A small image captioner, trained from scratch.
Data: 197500 training examples, 1.9 epochs.
Rows from block 5 of the image encoder of a small image captioner, named by matrix and row number. Rows with one number belong to one neuron. Each number is 128 + 32 x the weight over its row's rms, rounded and kept within 0 to 255. All counts start at 0.
After each neuron's rows are labels from the 100 images, of 14976, where the neuron reaches its highest value: "responds to" is what is common among them. Only what is clearly more common there than usual is listed. The data: small renderings of single solids in any pose. In brackets: how many of the 100.
# fc1: MLP up (encoder.blocks.5.mlp.fc1.weight, 1152x192), inputs 0-63
# fc2: MLP down (encoder.blocks.5.mlp.fc2.weight, 192x1152, transposed), outputs 0-63

fc1.103 [154 138 124 102 161 156 129 139 155 117 161 163  99 147 177 109 128 128  93  88 148 110 158 102 193 127 130  71 101 101 151 103 122 117 189 132  82  88 139 169  94 151 105 106 109 126 135 159  79 187 109 147 141 121 146 139 110 133 191 102  84 108 135  74]
fc2.103 [ 85 145 110 147 121 143 110 151 128 127  78 108 165 136 114 121 101  89 128 123 150 171 126 150 115 128 119 110 170 202 140 156 132 184  99 118 182 120 115  93 161  45 140 150 119 122 131 113 190 119 160 144 165 108 121  94 140 104 138 149 105 153 125 113]
responds to: pink (43); brown (28)

fc1.98 [126 104 136 201  65 151 113 160 103 138 110 101  91  97 103  58 135  83 114 148  87 129 133 144 106 175 153 152  68  67 120 106  95 105 156 155 124 111  77 144 137 139  98 119 126 161 149  99 148 203 151 133 116 149 146 161 129 109 186 143 153  89  91 114]
fc2.98 [131 147 105 105 200 121 141 142 141 125 137 110 125 188 131 127 111 115  66 100 159  78 107 135 174 109 116 146 145 122 129 179 122 174  90  73 140 130 174 109 172 102 161 135 139  80 127 155 173  91 112 176 117 171  96 108 155 168 167 111 131 164 161 129]
responds to: purple (39); blue (30)

fc1.642 [137 100 151 104 172 124  87  92 188  91  92 165 112 109 102 144  81  86  89 157  95 104 129 155 186 133 125 135 119  72 161  93  73 129  70  66 134 177 112 117 164 175  74 127 152 158 115 149 100 163 105 116 163  91 132  81 112 158  75 124  85 104  55 130]
fc2.642 [100 118  96 139  92 152 147 138 136 121 170 146 136  80 141  66 118 155 145 127 173 178 178 175 126 121 132 149 154 155 160 128 140 144 108 180 159  93 158 121 102 131  81 106 141 187 141 105 149 155 167 144 140 111 139 164 134 197 102 118 175 142 167 151]
responds to: metallic (62)

fc1.500 [149 110 107 176 144 127 111 110 146 108 124 117  74 168 209 143 110 118 109 168 124 135 127  88  55  97 120 137 135 153 108 129 123 147 156 128 104 171 149 178 115 112 151 149 150  88  72 101  94  88  92  89  67 125 145 161 131 159  70 101 162 132  55 179]
fc2.500 [135 162 156 129 131 160  68 136 104 162  76  86 137 193 112 166 174  96 125 141 168 108 136 152 120 122 150  65 185 171 148 168 108 101 120 140 152 167 140 159 156 131 117 132  88 159 137  94 127 168 155 135 140 130 116  87  85 124  93 111 111 174 138  97]
responds to: black (67)

fc1.375 [110 130 140 154 168  82 126  95 149 169 122 153 154  92 142 172 179 171 122 127 123 130 123  83  82 106 126 111 127 170 179 174 145 108 115  99 135 110 168 122  86 176 160  77 154 125  83 102 143 104  99 124 145 103  94 151 179 116 133 152 117 140 103  75]
fc2.375 [118  92 108  88 118 206  93 147 120 115 143  61 113 107 129 135 137 116 110  78 124 164  81 176 160 118 128  91 117 122 100  66 149 158 141 137 185 174 131 106 144 123 105 157 125 111 113 144 115 152 168 153 121 107 151 101 150 102 144  74 112 155 121 141]
responds to: metallic (90)

fc1.380 [159 136  98 140 122  90 144 117  59 141 132  87 144 154  87 103  86 131 139 100 184 108  93 130 158 133 205 204 139 113 129 131 148 165 177 164 127 152 124  90 175  95 120 109 179 111 121  79 114 165  79 138 124 145 155 151 121 133 145 161 132 116 117 207]
fc2.380 [109  54 202 118 117 159  91 119 148  82 150 161 169  91 171 114 136 112 153 124 108 172 200 127 155 155  26  93 105 159  93 129  83 159 137  77  93  97  85 164  73 192 125 185 128 108  94 117  95 140  88  52 114  82 106 108  97 135  84 201 126 117 130  92]
responds to: black (80)

fc1.156 [106 102 101  88 129 126  85 147 124 114 118 125  70 150 104  70  83  87 125 112 100 138 129 123  96  90 118 175 148 137 153  88 127 104 105 107  89  92 129 138 144  87 105 138 161 125 143 135  82 123 129 118 129 133 151 174 175  78 160 159  85 186 173  63]
fc2.156 [144 103 120 115 158 131 139  99 155 135 131 130 124  83 130 124 150 197 168 187 197 136 148 160 171 167 176 141 102 125 162 170 209 159 104 127 122 178 135 109  74 111 145 127 153 144 145 147 149 140 156  52 103 187 143  93 189 163  98  85 163  44  90 157]
responds to: teal (37); green (26)

fc1.523 [138 161 135 128 107 137 147 101 148  64 138  78 143 101 187  95 101 135 121  50 130 144 164 128 155 133 100 188  99 137  75 121 104 137  98 106 136 178 114 103 146 145 106  80 141  44 146 138 170 105 142  74 124 195 118 119 156 158  91 112 130 103 108 141]
fc2.523 [115 109 177 126 157 134 167 182 121 171 132 127 179 107  89 161 163 112 168 136  98  61 111 138 152 108 127 125 143  57 164 152 120 161 117 145 127  95 158 184 105 137 146 108 142 139  91  78 144 133 184 124 116  88 121 130 188 153 139 178  98 131 143 121]
responds to: black (57)

fc1.330 [165 143 150 111  98  99 221  95 132 169 171  93 119 117 117 154 124 109 161 117 115  99 104 166 148  88 147 114  51 165 126  83 137 156  95  62 136  84 143  93 113 110 127 171  82 143 171 174 121 162  94 125 100 159  66 142  36 132 117 155 161 153  88 123]
fc2.330 [119 125  99 114 144 127  64 155 105 107 101 156 168 143 135 107 152 132 126 128 102 125 149  35 125 146 155 136 164 135 104 140 107  95 122 151  89  77  94 173  81 124 164  96 158 114  57  59 216 160 150 165 104 163 125  79 122 142 103 115 153 131 162 136]
responds to: black (60)

fc1.714 [ 94 106 174  96 121 129 106  82  79 152 117 174 123 123  82 158 151 143 166 144 164  84 132 172  80 140  87 125 161 168  96 183 104 153 161 159 128 104 109 150 151 113 108 112 159  83 153 118  91 154 100  84 119 129 142  94 110 126 187 162 135 199 141 104]
fc2.714 [172  99 200 154 106 188 111 177 141 131  82 110  95  24  94 149 117 120  89 152 148 120 152 157 135 182 106 122 103 140 117 148 178 124  93 176  78  81 106  92 111  36 143 112 167 118 116 140 132 151 149 111 113 150 104  64 108 113 133 115  99 139 125 110]
responds to: pattern: plain (94); light from: behind the camera (55); yellow (45); green (38)

fc1.619 [146 130 103  97 129 137 162 192 125 170  69 105 120 253 100 125 142 138 170 173 111 116 162 169 153 152  96 131 164 152 133 144 148 126  70 134 169 130  91 162  84  95 107 137 118 130 131 122 108  94 117 161 111 141  40 155 112  86 150 124 106 177 114 148]
fc2.619 [122 118 115 146 159  79 121 142 135 128 156 155 110  57 139 100  84 187 170 134 144 155 129  98  81 142 187 115  89 114 124 127 159 128 134 200 100 143 128 110 162 118 163 164 127 154 100  61 133 107 121 146 124 119 182  85 150 192 145 135  85 119 175 149]
responds to: red (27)

fc1.190 [ 71 161 160 101 141 117 155 118 142  73 159 162 128 136 177 159 150  72 115  79  89 108 197  86  56  88 130 136 146 141 133 104 124 118  89  77 137 123 197 112 124 118 158 146 160  89  94 163 205 135 189 130 139 165  91 111 125 119  93  93 198 118  94  95]
fc2.190 [120 165 186 105  95 142  88  89  76  96 221 134 121 153 165 163 124 120 107 117 149 142 188 153 153 139 105 106 158 125 161  60 127 182 141 131 154 128 111 129 130 154 131 158 116 163 141 138 145  88 118 146 154 126 141 117  32 145  94 115  85 170 150 169]
responds to: red (47)

fc1.462 [154 107 142  83 162 114 127 155 106 140 169 113 140 136 136 162 121 100  97 116 144 184 170 106 153 198 101 148 172 154  96 128 196 182  95 148  91 120  86 129 106 132 168  90 152 131 130 125 150  66 138 117 100  57 136 123  92 143 125 146  97 102 162  92]
fc2.462 [ 61  96 180 178 134 121 141 146 113 107 151  91 152 131 119  94 154  88 138 151 128 139 116  80 107 191 121  96 141 109  75 150  99 167 186 112 137 153 165 161  99 128 127 104 141 143 169 103 150 171 101 116 122 146 160 127  85 107 108 134 161  88  67 134]
responds to: orange (55); yellow (34)

fc1.644 [ 79 121 139 152 137 151 157 156 109  97 123 101 151 164 155 132 107 170 101 111 182 125 138 128 161  67 135 115 112 170 109 116 134 139 138 153 109 121 132  85 104 142  83 142 159 153 145 147 175 124  74 128 130 142 108 115  98 108 177 112 196  65 160 111]
fc2.644 [136 105 103  75 109 132 171 151  95 142 156 168 174  93 105  53 106 111 147 138  44 151  64 138 115 122 116  97 122  67 156 126 175 195 153  92 142 141 120 128 114  90  92 146 134 119 151 153 107 124  80 152  85 131 158  93  89 121  82  93 142 124 103 114]
responds to: orange (48); red (47)

fc1.36 [140 176 145 124 101 151 135 115 128 156 137 133 119 116 138 198 161 111 120  97  98 103 145 166 134 182 104 183 183  93  98  44 100 145 178 149 143 158 123 101  61 152 190 138 116 150 167  78 216 159 160 183  89 143 172 135 104 146 163 148  73 131  79 142]
fc2.36 [132 106 151 125 135 103 191  86 166 111 108 133 143 109 117 100  64 142 125 132  79 140 125 139 125 108 129 133  91 120 206 170 160 118 107  48 119 147 145 196 108 148  83 131 122 127 125 172  61  86  87 127 187 132 109 129 161 107 103  84 171  81 156 166]
responds to: red (26)

fc1.149 [137 103 124 130  91 125 112  81  76 189 118 197 125  68 110 123 109 158  84 155 198 154  48 111 131 149 109 170 130 106 104 170 132 119  98 172  96 141 106 134 140 116 121 117 170 136 119 197 130 110 181 160 111 124 153 124 202 131 122 143 114 115 139 148]
fc2.149 [179 124 125 133 196 152 110 191 179  85 120 116 171 136  54 117 132 150 150 159  88 102 186 148  78 150 123  70 119 133 170  98 126 128 121  96 165 151 133 103 136 115 138 118 125 133 178 128 161 136  57 119 128 144 119  93 109 101 110 137 152 153 101 160]
responds to: yellow (44)

fc1.133 [133 115 143  94 153  85 116 160  92  92 133 130 156 173 128 133 118 176 153  89 161 118 122 142 134 125 163 159 126 153 237 170 135 141 111 105 147 176  94 164 190 144 144 113 123  83  85 112 147 107 155 137 152 133  53 146 101 135 108 103 116 147 160 146]
fc2.133 [151 134 123 190  90 176 129  96 158 118 134 109  98 104 133  83 112  85 165 150  99 108 147 105 125 129 146 118 139 120 123  78 107 142 148 109 103 115 185 155 143 142 121 104 197 156 103 122  90 132 105 120 151 132 166  86 140 123 140 168  89 110  94 176]
responds to: black (33); green (30)

fc1.504 [159  89  90 155  46 145 134 122 159 140 128 124 163 162 135 110 116  58 137 149  69 109 119 161  88 161 123 114 154 165 148  98 171 211 125  75 133 123 178 132 119 133 109  82  83  85 144  89  96 167 132 144 189 164 153 110  94 181 137 176  87 100  95 157]
fc2.504 [154 120 106 163 100 110 122 141 134 102 126 191  98 153 141 156 139 201 122 101 131 148 125 160 138 120 125 142 100  95 132 124 103 161 116 144 212 193 109 183 113 134 116 153 143 104 158 169 144  90 102 168 139 109 140  98 178 151 116 138 145 211 128 148]
responds to: teal (70); blue (26)

fc1.681 [116 112 122 113 175 162 143 110 148 151 166 179 139  94 141 136 160 171  91 101 145 127  78 114 145  99  68 104 142 173 153 140 140  98 145 144  69 163 148 101  97  94 134 135 138 157 112 108 140  88 104 142  85 106 110 163 125  57 126 133 111 134 142  98]
fc2.681 [161 114 164 131  82 145 122 133 126  81  96 141  98 123 142 114 138 166 130 128 161  93 128 135 163 138 124 147 154 128  95 159 173 114  91 140 148  97  94 137 145 131 100 167 161 103 167 132  99 136 119 123 126 206 151  77 142 173 115 132  58 105 151 119]
responds to: metallic (61); white (38)

fc1.86 [119 133 154 114 172 152 133 164 174  68 133 149 138 128 121 121 164 161 105 107 101 114 152 112 135 110  95 135  68 119 139 114 163 122  88  96 118 122 156 161 110 118  72 138 115 116 139 156 148 154  93 164  65 145 136 128 110 113 160 163 144 157 103 138]
fc2.86 [113  97  92 151  76 184 144 133 127 184 155 146  82  99 123 201  96 137 141 151 148 219 111 139 143 134 142 134 216 149 100 102  96 162 134 108 158 136 145 136 104 140 139 106 114 158 226 192 119 126 154 102 153 131 128 171  96  95 129 111 115  43 123 189]
responds to: orange (47); red (28)

fc1.502 [129 127  97 179 158 109 136 138 133 115 152 126 176 146 190 154  80 132 157  78 100 115 159 174 104 117 127 120 129 150 135 170 120  94 110  87 124  95 150 131 199 106 109  88  81 184  76 128  73 112 139 121  92 150 167 147 151 138 118 107 140 130  81 110]
fc2.502 [167  89 136 126  79 155 133 159 119 159 144 153 116 155 124 148 179 158 124 100 159 154 160 123 146 116 134 109 119  61 108  93 129 152 143 102  74 100  96 107 105 122 112 112  81 157 177 188 183 200 151 185 135  36 180 134 122 108 170 133  95  60 126  37]
responds to: yellow (43); cube frame (38); orange (34)

fc1.82 [126 160 148 120  81  53  75 103  94 138 147 128 132 135  99 153  95 150 103 148 140 147 100  72 115  91 177  98 162 139 142 132 136 133 121  78 140 133 126  70 161 162 153 101 159 129 131 130 168 176 159 102 133 149 153  98 146 142 171 114 113 137 125 192]
fc2.82 [128  86 107 122 123 133 197 129  87 133 178 139 168 131 170  79 142 168 174 166  90 103 115 150 163 132 122 115  87 103 117  97 146 131 133 134 196 102 167 143 109  77  47  97 123 165 111 118 154  88 106 179 147 128 166 190  89 117 114 129 135 160 125  85]
responds to: teal (62); blue (38)

fc1.666 [156 148 125 145  77 121  84 138 144 153 152 149 141 183 142 161 116 157 161  67 175 123 163  87 104 127 104 150 151 110 110 199  85 181 112  59 122 129 177 118 174  76 117 133  98 116 131 133 146 134 129  90  83 122 123 132 152 152  66 149  93 192 117 127]
fc2.666 [ 95 117 168 138 165 168 137 131 150 129 157 124  76  93  87 104 155 141 142  91  96 117 118 127  88 151 119 145 161  81 136  86 120  88 149 145 117  77 121  95 142 145  89 191  32 106 144  97 141 144 183 163 113 175 156 114 133 148 151  76 104  93 145 109]
responds to: purple (49); blue (25)

fc1.381 [132 100 119 157 125 159 164  94 100 115 150 192 124 145 151  64 136 165  96 167 115  90 134 107 102  71 123 165 137 112 146 144  88  90 113  62 100 127 125 165 136 119 147 100 127 105  79 171 111 128  97 150 173 146 121 166 143 185 131 149 107 145 128 131]
fc2.381 [173 206 195  81 159 156 124 137 113 140  65 115 144 199 116 126 154 127 106 112  62 154 103  90 152 137  61 144 145 140 164 100 119 140 131 150 151 110 116 122 125  98 102 134 140 128 145 103 155 108 154 107 100 136 126 128 105 116 140 164 120 148 156 122]
responds to: yellow (74)

fc1.434 [114 117  67 138 139 117 126 127 129  97 188 145 110 167 165 153 121 134 156 104 121  92 111 175 120  65 133 144 107  96  82  80 164  78  66  80 109 149 161 157 131 184 168  98 148 162  77 124 110 106 140 135 134  92 218 145 194 102 108 152 170 184 118 112]
fc2.434 [133  92 124 121 152 111 102  81  82 119  85 103 168 133 134 146 160  70 163 109 104 137 129 105 137 136  71 128 122 152 129 146 132 135  87 168 140 158 180 141  85 110  79 193 177 163 128 120 134 139 109 192 128 194  96 131  78  90  86 197 124 167 110 136]
responds to: pattern: plain (90); light from: behind the camera (53); teal (33); yellow (32)

fc1.633 [104  97 147 138 120 140 125 156 125 159 134 174 122 180 132 156 137 150 135 137 122 100 186 128 176  77 137 173 133 142 191 116 136 142 128 163  90 151 115 111 109 130 121 136 124 157 104 114 140 194 122 176 128 175 107 138 156 116 154 194 112 136 173  95]
fc2.633 [143 187 111 133 116 119 113 113  88 102 104 177 164 110 169 137 105  90 112 148 127 110  78 139 129 191  90 141  88 174 158 144  69 129 125 111 165 126 137 135 133 100 104 113  78  63 131 132 121 103 113  92 167  63 143 153 111 113 129 103  90  73 143 148]
responds to: orange (30); red (30)

fc1.631 [105 130  59 146  90 151 130 145 153 107 130 150 159 181 166 130  93  91 107 128 144 113  79 110 173  59 161 191 138 131 138 179  89 151 138 115 186 116 113 135 110 165 142  97 148 130 147  96 102 148 153 149 135 181 173 153 166 128  83 140 145  65 146  34]
fc2.631 [103 126 192  74  84  79 102 170 167 179 135 102 147 162 151  73 132 213 145 123  92 134 103 138 155 105 112  86 153 101 166  70  83 151 173 160 127 117 133 159 136 166  88  94 112  75 159  96 119  82 143 121 149 142 130 113  96 110 141  43 116 138 156 128]
responds to: yellow (49); green (27)

fc1.333 [178  85  93 144  58 165 157 159 101 155 164 114 116 121 197 144 185 131  68  81 160 172 104 160 145 136 115  87 121 172 140 119  89 133 115  76 187 151 125  76 131  77 124 106 157 130 133 125 135 149 111  96 143 125 139  97  82 121 110 135 169 150 162  77]
fc2.333 [ 91 124  85 109 101 102 117 108 134 139 125 124 153 116 123 125  89 141 152 160 103 132 117  63  92 154 134 106  64 113 140  88 149 157 120 142  81 127 110 127 139 118 107 156 161  99 140 165  24  88 130 140 112 137 108 132 146 112 127 152 122  62  84 145]
responds to: blue (38)

fc1.432 [144 152  76 119 111 161 163 177 121 102  91  90 145 134 160 138 146 100 119 209 138  91  62 129 146 123 129 107 139 118 136 125 161  83  88 159 166 148 150 150 145  97 117  77 163 167 150 131 148 111 100 209 141  99 109 112  75 127 128 179 107 199 141 168]
fc2.432 [118 131 153 130 162 117 173 104 125 144 131 120 137  93 150 160 132 104  83 132 171 169 102 114 140 119 155  88 197 154 141 161 144 175 131 136 122  99  96  64  83 128 100 100 149  84 146 122 115 159 130  86 105 102 141 152 214 102 138 178 128 113 110 133]
responds to: orange (30)

fc1.209 [125 130  57  85 109 156 125 156 107 132  74  86 113 164 140 153 167 118 142 194 111 177 140  63 167 135 131  81 136 167 110 127 169 164 168 157 165 164 207 170  83 143 118 121 144  90 185  91 149 119 105 174  75 136 166  99 151 168 127 171 202 152 132 128]
fc2.209 [118  98 156 120 153  55 152 159 171 158 175 101 138 109 173 159 155  89 120  59  85 160 161 116 114  98 120  93 107  92 117 122 122 160 137 122 159 113 119 190 116  96 150 100 115 192  95 154 147 114 110 138 152 115 117 146 122 102 108 125 103 107 153 140]
responds to: yellow (41)

fc1.295 [130 134  98 121 132 105 163  96 119 120 107 165 126 130 126 121 146 105 129 117 169 129 139 144 107 133 162 156 132 174 159 131 103 126 207 116 117 128  48  81  88 141  69 159 148 142  87 172 118 141 177 139 102  87 136 115  94 128 150 139  46 112 156 138]
fc2.295 [ 63  83 143  79 115 149  97  67 134 152 155 123 110 151 143 106  78 167  89 136 138 205 172 130 115 178 116 161 141 132 118 133 136 135 105 137 116 169 138 165 125 117 117 118  50 142 219 116 154 139 174 147 127 162 135 132 159 147 132 139 161  99  91 179]
responds to: black (29)

fc1.407 [184 180 155  79  62 118 120 163 135 148 180 139 108 175 185 117 158  97 123 112 126 106 101 116  98  94 124 118 184 146 132 182 152 165 105 127 100 156 141 143  94 127 163 121 130 137 133 106 149 160 106 112 135 145 138 103 154 131  81 199 141 162 118 109]
fc2.407 [114 201 101 128 168 134  90 118 116 161 127 116 159 134 103 112 123 127 142 120 106  81  76 163  78 150  95 139 222 101 141 173  93 139 134 151 145 134 120  50  51  99  98 196 121  82 187 174 133  93 151 168 109 123 166 101 134 166  91 116 145 146 150 127]
responds to: blue (44); teal (31)

fc1.294 [125 223 161 151  61  78 148 163 158 188 118 155 139  77  59  91 144 193 154 110 118  89 128  97  93 122 151 143 169 159 149 165  90 121 181 148  94 168 120 174  88 149 137 138 159 136 163 162 113 134 185  83  92 144 137 154 114  96 152 110  94 102 107 169]
fc2.294 [120  64 157  90 182 164 111 132  97 101 133 142 161 133  66  97 140 108  94  93 137 120 113 101 138 134  80 132 141 112 122 140  87 137 124 110  88 146 125 141 161 119 120 107 150 130 123 136 173 122 103  78 105  60 132  68 153  99 131 117 145 160  94 107]
responds to: teal (40)

fc1.88 [188 109 123 129 202 178 153 120 143  85 151 141 164 159 178  91 126 138  93 174  94  77  68 130 171 132 153 131 130 104 110 182 116  92 179 198 110 135 100 160 180 114 150 122 111 160  75 110 160  94  92 134 108 113  64 150 181 172 113 119 146 134 141 149]
fc2.88 [110 100 129 129 104 113 153 113 130 176 123 114  93  83  90 137 115 157 136 159 151 109 211  45 162 121 177  90 127 170 116  84 123 214 108  82 168 117 114 141 119 141 105 166 107 124 154 146 143 174 126 138 134 147 121 100 102 156 147 127 135 155 124 153]
responds to: metallic (64)

fc1.693 [156 130 176 197 193 176  66  90 153 104 114  86 135 169  76 133 107 135 100  90 168 114 137 173 166 157 161 163 139 108 147 123 102 165 136 152 131 117 113 144 129 145 201 111 203 172 118  97  90 124  74 133 121 135 165 187 111 100 165 100 121  74  73  65]
fc2.693 [ 84 145 116 120 144 155  98 196 128 132 187 192 193 148 106 125 146 115 131 164 131 128 150  91 124 106 113 114 141 154 109 167 148 103 126  61 116 108 108 142  77  71 101 135  72 122  89 115 165  89 145 147  70 168  92 122 126 114 117  93 148 168 128  63]
responds to: pink (30)

fc1.611 [148 160 148 118  72 141 197  52  87 165 137 171 164 116  74 108 109 167 133 132 104  90 129 141  69 117 178  90 128  52 124 103 196 152  56 139  88 125 138 104 139 164 176 153 100 149 154 124 115 107 112 109  98  91 137 114 123  86 112 129 119 105 125 127]
fc2.611 [150  96 110 144 147  95  99 159 192 112  89 123 144 160 154 118 108  84 100  45 102 136 154 111 156 177 105 193 141 107 136 100 141  94 139  78 126 136 138  88 116 118 129 135 196 166 131 149 170  67  81 147  84  92  90 119 122 118 115 118  99 181 121 164]
responds to: black (60)

fc1.730 [113 121  97 127 180 186 139 120 134 137 130 182 108 146  73 154 129 125 120 124 125 125  74 106 197 109  91  88  92 120 121  65 158 124 188 219 139 127 184 168 136 130 112 158 150 152 111 126 122 128 106  97 112 127 177 123 128 151 123 147 159  30  98 137]
fc2.730 [146 136 144 106 122 161 105 116 135 155 142 100 103 121 116 113 101 170 172 152 156 143 147  99 144  83 173 133 163 125 137 146 100 135 100 117 119 155  92 145 121 145 110 144  86 112 186  86 147 165 157 133 149 217 144 148 156 124 120  80 112 164 126 150]
responds to: metallic (80); yellow (28); orange (28)

fc1.46 [166 160  90  68 112 115 192  76 119 118 158 159 125 186 143  60 126 176 157 100 180 118 160  50 133 110 150 177  76  98 122 127 116 106 152  92 106 131 118 151 114 115 109 131 153  70 223 104 138 148 181 103 113 162 148 198 154 116 116 138 141 106 155 132]
fc2.46 [144  44 116 116 153  83  42 153 147  99 151  76 185  91 106 109 138  48 174 141  90 167 112 108 135  94 102  58 160 138 142 151 122 144 117 107 191 120 176 135 145 139 158  96 131 134 124 107 146 135 123 185 150  98 131 114 160 134 123 105 142 146 127 121]
responds to: teal (32)

fc1.403 [104  94 101 137 129 117 115 127  93 125 177  87 107 134 163 131 132 165 101 156 123 128  90 180 179  77  86  94 132 135 157 166 123 184 112 130  93 114 121 145 107 143  95 130 164 179 149 159 111 155 134  68 174  72 154 164  66 152 117 181  97 131 169 150]
fc2.403 [138 122 152 156 135 161 141 131  68 110  72 145 140 171 167 146 150 107 151 151 109 140 156 136 143 139 144  96 120 126  79 119 133 137  74  39 133 136 132 136 151  88 106 134 146 148 177 129 168  80 117 128 106 103  92  82 132 147 104 145 129  99 121 129]
responds to: yellow (51); orange (42); cube frame (27)

fc1.657 [153 114 164 111 118 111 118 135 120 213 141 159 130 117 135 131 112 187 133 151 169 181 175 181 149 144 189 122 200 176 110 161 131 108  93 122 113  89 122  96  99 135 112 158 106 172 166 163  45 150 112  81 112  90  81 123 135 146 104 118 123 132 175 140]
fc2.657 [139 117 113 157 182 195  70 106 104  74 175 115 132 108 152 131 143 140  62  66 123 109  46 154 109  82 109 146  58 124 164 112 151 138 126 162 129 117 164 149 145 102 146 117 146  85  90  88 189  81 127 170 162 142 188  85 130 137 172 168 108 116 101 183]
responds to: pink (42); purple (41)

fc1.219 [143  53  67 139 108 106 157  69 109 128 104 156 122 117 130 128 152 103  96 115 157 200 134 135 123  92 158 150 133 121  67 144  94 208 138 167 119 159 119 178 106 125 176 177 196 106 158  88 140 159 154 138 100 129 161 154 124  89 127 129 159 131 118 153]
fc2.219 [ 77  81 157 105 150 124  99 115 155 155 138 180 136  97 103 108  85 113  73 187 129  75 137  68 148  73 129 146 203 105 148  85  71 116  70 155  94 141 160 116 181 163 191 140 150 153  96  84  93 110 112 123 120  78 126  77 173  96 108 139 143 136 138 145]
responds to: red (59); pink (31)

fc1.744 [158  90 144 138 140  88 232  58 130 171 191 105  53 116  78 101  96 155 146  93 176 126 120 111 106 100  88 118 114  44 138 202 135  55 140 145 110 121 111 159 141 174 191 163 204 139  88 130 165 132 136  46 125  88 129 127 154 113 116  95 105  73 144  98]
fc2.744 [ 96 120  98 146 104 187  41 201 131  84 103 138 154 118 153 156 182 134 158 141  88  93 136 132 152 146 154 134 185 168  89  20 167 199 142  99 107 132 104  66 160  84  93 125 124 125 195 149 120 111 124 152 191 191 130 149 162 122 116 126 117 167 111 128]
responds to: metallic (89); red (63)

fc1.150 [151  84  88 179 113 130 102 130 131 152 148 155 126 170 175 158 130 120 169 139 109  92 138 157 146 186 111 133 125 146  81 111 135 104  92 176 127 127  92 112 106 160 149 185 131  98 131 117 117 147 118 112 140 140  94  89  96 166 155 121 118  75  91 138]
fc2.150 [139 138  92 156 122  64 149  74  96 172 185 119 102 158 137 132 112 144 119 140 170 132 106 121 109 168 132 178 149 128 159 140 100 150  95 130 156 129 132 100 119 125 150 128  70 125 136 146 130 138 136  95 129  49 206  47 148 113 121 136 125 119 194 135]
responds to: red (34); purple (33)

fc1.259 [142 115 121 160 116  70 113 154 159 137 117 106 135 184 162 132 152 149  92 129 135 116 109 175 105 163 119 173 142 130 117 163 140 149  97 166 100  73 122 106 190 104 123 146 148 165  93 130 112 120 163 151 101 108 137 146 130 138  56 158  89 130 123 100]
fc2.259 [ 78  99 166  74  96 187  69 141 157 143 133 153 137 176  98 168 111  99 117  91 154  92 150 115 138 177 156  83 119 104  80 112 135 100 181  64  67 108 111  52 167 172 130  94 124 149 149 152 165 210 150 120  98 113 178  83  83 143 173  89 133 135 139 155]
responds to: orange (31); red (26)

fc1.506 [104  86  49 126 159 199 116 149  69  46  83 121 135 125  95 114 175 115 185 138 141  99 192 171 105  93 155 173  96 113 139 150 110 148 155 129 132  81 142 147 191 113 131 155 124  77 129 143 127 146 129 132 181 111 137  85 115 124 127 127 155 111 145 168]
fc2.506 [150 139 123  99  95  93 126 172 135 221 153 164 138 133 167 118  96 102 122  70 118 152 111 116 169 178 138  62 166 168 135 166 160  72 154 106 185 113 147 100 159  85  83 110  78 168 145 162 139 105 128  82  79 192 198 171 150 137 121 168  61  99 130  77]
responds to: pink (26)

fc1.758 [ 91 156 172 120 120 114 102 138 129 143 110 102 199 151 165  98  95 123 115  79 123 126 162 144 153 162 152 149 134 157 155  87 159 143 197 109 170  78 132 141  63  62 124 146 109 116 133 159 160 140 108 133  71 195 135 212 155 114 166 140  80 123  63  99]
fc2.758 [114 158  69 118  91 160 131 119  94 112 155 192  79  88 136 147 101 116 139 206 142 152 144 119  98 114 133  79 122 119 117 178  88 186 120 114 135 107 131 129 169 155  56 139 151 152 114 119 124 106 113 138 188 101 116 127 148 110 113 151 112 127 126 140]
responds to: red (31); brown (30); cube frame (29)